python train.py --arch="convnext" --crop_scale_min=1 --translate=0.12 --num_classes=[7, 4, 2] --patch_size=[4, 4] --init="trunc_normal_002" --optimizer="muon" --momentum=0.95 --adamw_lr_other_params=0.0012 --max_grad_norm=1.0 --cautious_weight_decay=true --batch_size=96 --epochs=9.8 --final_lr_fraction=0.01
Rows from block 4 of a small image classifier, named by matrix and row number. Rows with one number belong to one neuron. Each number is 500 + 25 x the weight over its row's rms, rounded and kept within 0 to 999. All counts start at 0. Numbers have three digits each.
After each neuron's rows are labels from the 100 images, of 14976, where the neuron reaches its highest value: "colour at peak" is the nearest of a few named colours to the mean colour under the peak. Only what is clearly more common there than usual is listed. The data: rendered landscapes of hills, water and sky. In brackets: how many of the 100.
# fc1: MLP up (model.blocks.4.mlp.fc1.weight, 1536x384), inputs 256-319
# fc2: MLP down (model.blocks.4.mlp.fc2.weight, 384x1536, transposed), outputs 256-319

fc1.646:495519512456482452508492477476543492480509481473500517544525534466524472484491522466514552505528510529470486433513506506551488505514512511490502472503518513483477477504480479505442452505436503
fc2.646:494523488458522499455503496537560511536466524490496501486533506503506533499474516463526489514520520529495484477522427563535448502484458470496485478506477497464553518479504492497453453488511479
colour at peak: white (40); pink (36)

fc1.404:455489472513488513499516467469446481515510517543487498477432464500459442512500531456541470497465474493517492445510560535485495473503476469484520511511470476519506501564512499478498477489533504
fc2.404:507493511507528511481553523492479501499453473506499519504521478482500492548472520493488494506535500455538476504524531518545490512498519510497499508483553484483468489505501519500519527486510523
colour at peak: black (57)

fc1.216:495463549506522519462541498487472522488483486502500481524484456514473538499540484486519477483546475509465530528506549472532517518525492490495515513485499477510493452464507483495511448513482491
fc2.216:497470485485497488533536490478527499465507493471490530496487503477495511500512504516501531453505471461490497540482551491471445529551499495447456551513538483503531450515517447502517530465468483
colour at peak: black (78)

fc1.724:473507552525512505491490521489498509508482473526530512478514499460454435520484504511505480497471475500524494505488496506483512444540488556457467458503541495489504482529516509493477490541456518
fc2.724:484479476478507514496498520531493503494524459539502481511481526539538478531486490505491498525502527480493533479495529492504493513568472510483524524495489497551473484529489468532454527533516508
colour at peak: green (50)

fc1.308:470491481483475466496482494451470507551503510486464540483512451537542501476464515520502500495522456514487515473484537489484525515505479496511508485529492469500510517537502478577499537506508511
fc2.308:486506489487501534549474488507523496494525502472521464483501515528503520500490475506535486494516480506504516500483449505483513484487488489502512495513483478483490524573461502525449498488546479
colour at peak: purple (25)

fc1.109:512512465502517477531490527453487497486519532483539490462471509516493518516497507521447519502480492463497526508482448550493509506481511475493518514493480511503507507479472500514481489477508510
fc2.109:527524496500506541501494522494494479517517544502509506498490495433488515504490467466527515469469475481446524504499497507468496524473483466496512487508481495499498442497522473514475467524493554
colour at peak: cyan (78)

fc1.557:462522490515515524499488547509530474573509519500530516518504502493472507498485544493490557491468492475477513514468485530510511525476501488485515516517531504527503514518487467509509489528529512
fc2.557:543504534469495492510543511491479496489474497470558485490517488516488500502473458486474501504499522519525462546494489474483482497492499507523509507529504526495530487499503492502510555474548520
colour at peak: black (80)

fc1.13:592512500509513498488434528494510526493534516512533519501452481501485475477499474528521494513501480522468472523492430519475518518506511475521473510519447473495485476495521510459530480486530503
fc2.13:495516480531523501475520522513518471511532518491483473536517483520508500474525536514510502488539503512490468550479512474450463482496507431535522490527510515464542508484492500481490516563512506
colour at peak: cyan (62); white (31)

fc1.254:487482494478487495454499441551510555507514490504496514528507508468508486486536499477439499496497504452517511483494519466499552504505509531484486529484556521519537480508502534496533476462501508
fc2.254:503554502519539545521478506488525497469482516505442508506470474457474501535463506486485529474516518490544521523496518452471500497467478507506490503493532476508453485523504535509514480515491495
colour at peak: cyan (40)

fc1.54:535534467452527483483483507477501490514511579496551496503514492533510501497472502519500503501492443499472510492505458509492503523501511465464493502500444484501483486535535509488503505511509469
fc2.54:497552497499519463502508485494486455498496541518483521496515459508488507484552518557544505542523472500471502497499501509485474520508491487456499498513492505488518501448512498490483512522493528
colour at peak: cyan (72)

fc1.477:546446469465508477506514499514455434519495460520541478496498499501515473533498475503472492478478504490446473468511475492506518477517508486526450524543522492484524466482467476522529519479487502
fc2.477:486485528471539507514451509503494489477485507517472506482481526525497498510494416509548507519487514463479498530474541511516438517538491509505457507493496516537496482494501500548503529496495515
colour at peak: pink (49)

fc1.28:487537443509494483508520499470474493512541470490521475468455504458446464507468503492525515489478517503536520511466473523498545492562521525505486481466502530542500493502504472515488496509461508
fc2.28:536487528519503480583512488493497495511490510509489489441472518485500432498449480501512470508511498503488555495510508482485517494521525483514532493460500505516513510545552491440497478525505497
colour at peak: green (40)

fc1.3:525497527448486518486526455477516488552445493439505507511500522497525540510501497464490510463419490507493446459470496539488495511502498512515496471511527547554509480465488454472490510511489522
fc2.3:499456480533512481499464497513515488481521455504466442514479506476543476494537493479530466486509496519516508467484447476495519488492499534481491519441495542492511467518517563519511491519530522
colour at peak: pink (31)

fc1.236:400502529468514482522515524487505514520475511512476522534444499476528479483516514505486470483456498512486493457501523465515489528481526515510496462483470472519506497527470474525481487527562502
fc2.236:517509499462478458529485498492503493463500516530479471494487497485483480485496522500482489495495488475525512520485500432474459536523536517475494437508513478481529467452494451528520473474515485
colour at peak: pink (56)

fc1.153:492438462448528516504532506463485480505529516496499488490496535516495484519507478510505488512526483490492448497489556542500489479526529491491514498523468501480479504518458518497508495507480454
fc2.153:516526461511474524457485440513508476574484502491503479468494492494501498492524503476490530512467507517511461488497475454442506444488482471523496510493492500505487480536533477472500495511533516
colour at peak: white (63); pink (35)

fc1.443:548488470506503492466519465515511536502457467528471500510508496470506509508508453497529536517494483531468486516476524520531501508522496492500533530492481493509517470495511480509477501532480504
fc2.443:491492494524500503494522452511551484508512477478488514467554464513459519515503507476502523506503462524500511482498484497522522480529483506495513446505514506477511509466511504507517501533519504
colour at peak: white (52); pink (33)

fc1.699:499505515506494511472505513539498491501456475504532509515526482504521452478450482526514512485478530533493467495500465558495521444484501517509462489515513495487515498483438518538493504559555502
fc2.699:444494513489511494483464527475513475537506494534464532508438486510507509530511509518514484497497474471507466486461495528537503468559488533467500544478489525486507469489472522482535524519496532
colour at peak: pink (43)

fc1.406:517509504518488521538472503493507469499517459501547474512475488446506515494566465462469476498584515499483487462512498509502532475512536462490523499494468445523501502508493480535497492499516471
fc2.406:448476505504506424498519439493511477498461484497475469473475498480511514492516467511491543485508484495497473461473429509488491509515500505506539522505510517522517490528533565490524517475503487
colour at peak: black (94)

fc1.59:510510503501479444524481503491530468481547518492472473478561489513506522499480442492496519506494476497512512530486457529484557514493523499490514497493489479488533498491517502479496528513487474
fc2.59:527487496498523503504498455511492523547489562464477489495493503482489485526536488478528488502491504501448507486549510485459520529436500422489500469502525467469481489448536530461529491493519540
colour at peak: cyan (77)

fc1.398:507531529468516514501516515522499502442564446495488536477496511490472527467491518463547517512478510467503506500483497442500534498505489506519483494534510537498494508499463457505472519486485530
fc2.398:533494478544453508476512492539533459482521493461521525513510483534491536497473470505443488523520535500491500497502493553529438485512493492516505454459502510527468519508484526508490480475451487
colour at peak: pink (56)

fc1.77:491474507501513520495500500512520506514503504505521437473487551528551495510485494504473512496529452490540495487495514507489485502543491476477482503468497516498482512476500546513478508507467481
fc2.77:486483520460492506509514505507520519506474531525517496479477536530483495483490527480496495545479523483520493480516502525482503498473498493465490495523514481498525536468508510516496494480510542
colour at peak: green (29)

fc1.643:539511501496511481540479516483484485497538506477527509460448513521501470548515521511478504473476507467495526509490491515487495490475508475502481521496494502501509489517524485547478482498518516
fc2.643:512498500496487533509500542498509513519529499491519502517518508434480525515481465460541545487505472461457525527491489508467497479499482452511499492467471521496492461506504472494459472493514507
colour at peak: cyan (84)

fc1.287:523474508483508509506535460495457498522532449517487483499499493512518490534504526508485511484493493455505493465535531507505522563486521574463485475469507483499464524538546474476495480534477531
fc2.287:494494513503497489486482479502445486506557546514464482514480540500475464516478524505500490459472542508477491452488507496489510440486473466472494487489510504495490500460500496522508456513488525
colour at peak: brown (50)

fc1.6:563530527495515501473463468479482507510503453511529546490495465499466529489520500518484531537489458492486477453493549483500500494494517518444521516476493491505493509536488487526494527520491510
fc2.6:452490477478513461478515467518503524479499446522471531500474484531548525478520509504545524488532495517456506506481555485524527499515464524443496528525558497517522494484473482484540462512499556
colour at peak: green (46)

fc1.444:483484479484516524477501522524471514468519522526544506514507491540538507524498496555480499467481553501512502496516489532426509497496484465483512512462489484479470482504474482452490529487534468
fc2.444:474485508542483495518494488485441520550465504547529517507509512508485509502454478506469517503549488500501517461489501516483506506557507533528485519474493539534528519548475542495508511532498491
colour at peak: black (84)

fc1.630:495531479542530507514497461494484447443509459546510523601536505483510450538519518539497489509481502496513502495508525515482541500495523492489490467495538507483543501506497427519475485489524520
fc2.630:501485472503501490502554492487482499465491473503490518524488496457447515501463485477530510533513536484471489543506500463483500583512457456482502484571486485493451514494502518506480498524466451
colour at peak: orange (40)

fc1.555:519482475470480539490529536513541485481498445490532513457488495511446483459478492494508491506558455515513526477487454525493504451512461447507512483554497553529510491509547471499491452515512495
fc2.555:516474533495487543533545487450524517519507485516504502563422546503509501488501467506534521496453474502477512452535484506517498510499502492499467493510483484513483494501513542524541542504536497
colour at peak: black (84)

fc1.39:484496515501470541526477488533468469512496514508490497518475479465492431506556504470504432467504513521494483523517470494524522461580522568507491523518518493465501474455494459505501517509525510
fc2.39:531514518475503497457524499497492477496468475541449545498495507425488502499495523485504489465522454504472486498475556507488485461504485494477475507506493491523528516527483503471476523486470503
colour at peak: grey (66)

fc1.518:515479485469505521517460499495542532516431480522524444501470453476520523465524523497462548487522496510487486517509482499485513484486485511501502510504500485499502490525511435510486518534459450
fc2.518:500476552543506490550488498510497492504500481478467513492518483540502508530529497524515537505517488521486494525489492488489520484491485505483550532520518519509494492485474518488499470504494512
colour at peak: white (30); orange (29)

fc1.212:485495511445514486521525536525485506466535524475530472531492532565526494526534516461533472511477514492480507494496508484491496508488476495489501489457484473459484509506505498507496550472476461
fc2.212:524520501514460499501487483505529501522516503494539500486478509506497503512520501485443527523476462479453509502531483496496499490525558462457462552517491508505510513508496502503505521505492476
colour at peak: white (31); orange (30)

fc1.397:543475516493443539532478510526494502512523531478454500474474519441544554499491457488497503486499489556517473458498503490495491503498526478476513531435513500550507505521463509494521495532516509
fc2.397:483490507461529546585493491491493486514598471507504522489514510477493499512452507490488563514464518493515503501457480459488473487494498487512487494520479518526489503508497491539522497525457511
colour at peak: black (57)

fc1.512:525510494475489503499502522521435514476495527515550483510478482500505503506522497509513522494530535506467493525500517530489545472517550515493530438528501481532501523542497533482473540528495486
fc2.512:508542515447498518509462500438472517510482471548503552525500479496517484526509587452489496474464500497473554430516520479441479512473507531501452502534521494528496503542536520511486484462495511
colour at peak: grey (65)

fc1.496:459514457468491489472481524526501473538475519509528509575509514509500501490531513516490497539531493517499500460488499495522495498447552480516481498483520507489499507416520495513520509478515488
fc2.496:486477520489529495496501517466530509508470489497508470521505497547492517448476456492506470509532499551495486502547492491506484471517478520513500463480501505532546494499514518469481463553515439
colour at peak: pink (48)

fc1.579:579495517518510526509520469533496469492553477475525500492499476498480441510529524492475502486535505521475502497537524485485491507538522503486497455458522524499579514486469517483509500489503475
fc2.579:492496550539546506467482502523537481496514525487479522465476461487495527528516489444499530535486488509520525473486508474468532494422492498525518443499476500515478484525542510493537491509494483
colour at peak: brown (59)

fc1.568:498509528513532499467521522538525483496513487532554505485487534458523487522501517507459475498473518535475505496490486522487503530497485473504510511444486513487519486533468509470521480527521466
fc2.568:561492540524511475478506493492483513482488489525489489506470508503423536501471507524493473483501517504540429509498504465507540504439480486523489520478534505447487499502518524499477510478504456
colour at peak: black (65)

fc1.648:499532486497502478458513474496488480459528530455521507488473520484577518520487481498523457523497521496475463500519508502503472503514487516498507502489511506520508473482524458499522489497494504
fc2.648:575523501519529485473506452510533470560499488493507516532516525480511528505483478491510495522479506502474498505492470535456515440509522526512448512499478477508494475519491481513467486509516468
colour at peak: grey (55)

fc1.409:542501517494503534502518469493499508493444524505538468485529486532504540511487486486524498475484505497519525489508485498506524551564457503489481502504462496490518497551506487502530459492487495
fc2.409:486521511488508495495499533493474526511546554525503507503504492478525462476481508488457527504487543511501500514472476501535474533485482480467513460501486472499519499501485525448464524544510522
colour at peak: black (58)

fc1.400:512518496513491522519535487507494513496494485493500510524508517496534552485508473537518496533481484476544453470507494491553510519502494474470562468512481488534477465464503511505536509507536505
fc2.400:483478489499528542462521563534532521495492510492494470571508510486498482517492497529478475509495491512484483505479495537517527473478517530476500436517506495510515507463531527520496497507523469
colour at peak: orange (46); white (26)

fc1.338:563495502515518461493497502477504490496527541479532499501487543543537509487511492532490491486495492527506507470503483512523508478517545493473537519496490475494507450483482505494517493478492474
fc2.338:519518508498463481488473458522491464502535559495446523498530487450472496519477490472494516520482432464505520561490506495507474520506477483506527484531524471489524505452495532470530492553514523
colour at peak: cyan (89)

fc1.327:511487502482477464521504500546530516500498511510487472522503496516468504472440504474473508530480520538495506485492499500483534478482492517523485480506505534512493480506523530528481487473529471
fc2.327:469568506502469488483501518507456473530486489496448455469481490514479500476532507565488518500498469506512499468514527488519501508528478471485537513501475489528468462515474484536518505520506487
colour at peak: black (59); brown (36)

fc1.356:496497544472526540496510501544483495480487459505526506498502525523512480492482506476478489513495485516527480499482523522468533436529490441505483555505532544479480485498506526532497501608481471
fc2.356:517530455480518481500485467481515538516519505488476506494490525499483498487472471514536468477470507475473524486506477510507431534535502529503499540504511538515518513488516513564513489549529447
colour at peak: green (53)

fc1.284:508507471506502486554503519499468506481503490499470473510496505518499480561543475504491495516476511483448500481414505504512479490501487478542494517503509479489473514448517483492510524471524508
fc2.284:496474482464481515529466481461481511514482512515502464465532490491534502486524514502523479509517536480542481459419488536519540486487490522518505533504480518534491449480512478472528536495490459
colour at peak: pink (68)

fc1.360:530508524433493452485512519499569507544493463493530507460503537511501529466527521517521485479517538521469472519506508507534495529503516522483532527462534505476516496479531518480481503411521501
fc2.360:508530476463488492495502500444513527472505490518497536462511470500466505481527491486522477425509470531526499516477463494517504474513496498557494475489545506503454505514524503447453496541489490
colour at peak: orange (29); pink (25)

fc1.241:495539511468475474509479540499451514513488523508546496516520512500436467411488494493505498516508514529461457490510535422509497472517499453510474526492486507520509554476537501474482498503523515
fc2.241:457495528489475525545521471498515536516460510510469486508550533473408515500505493526501492480519515526547515522487513496497528522488526499511508513499453512494536523533436463509457541507508485
colour at peak: black (63)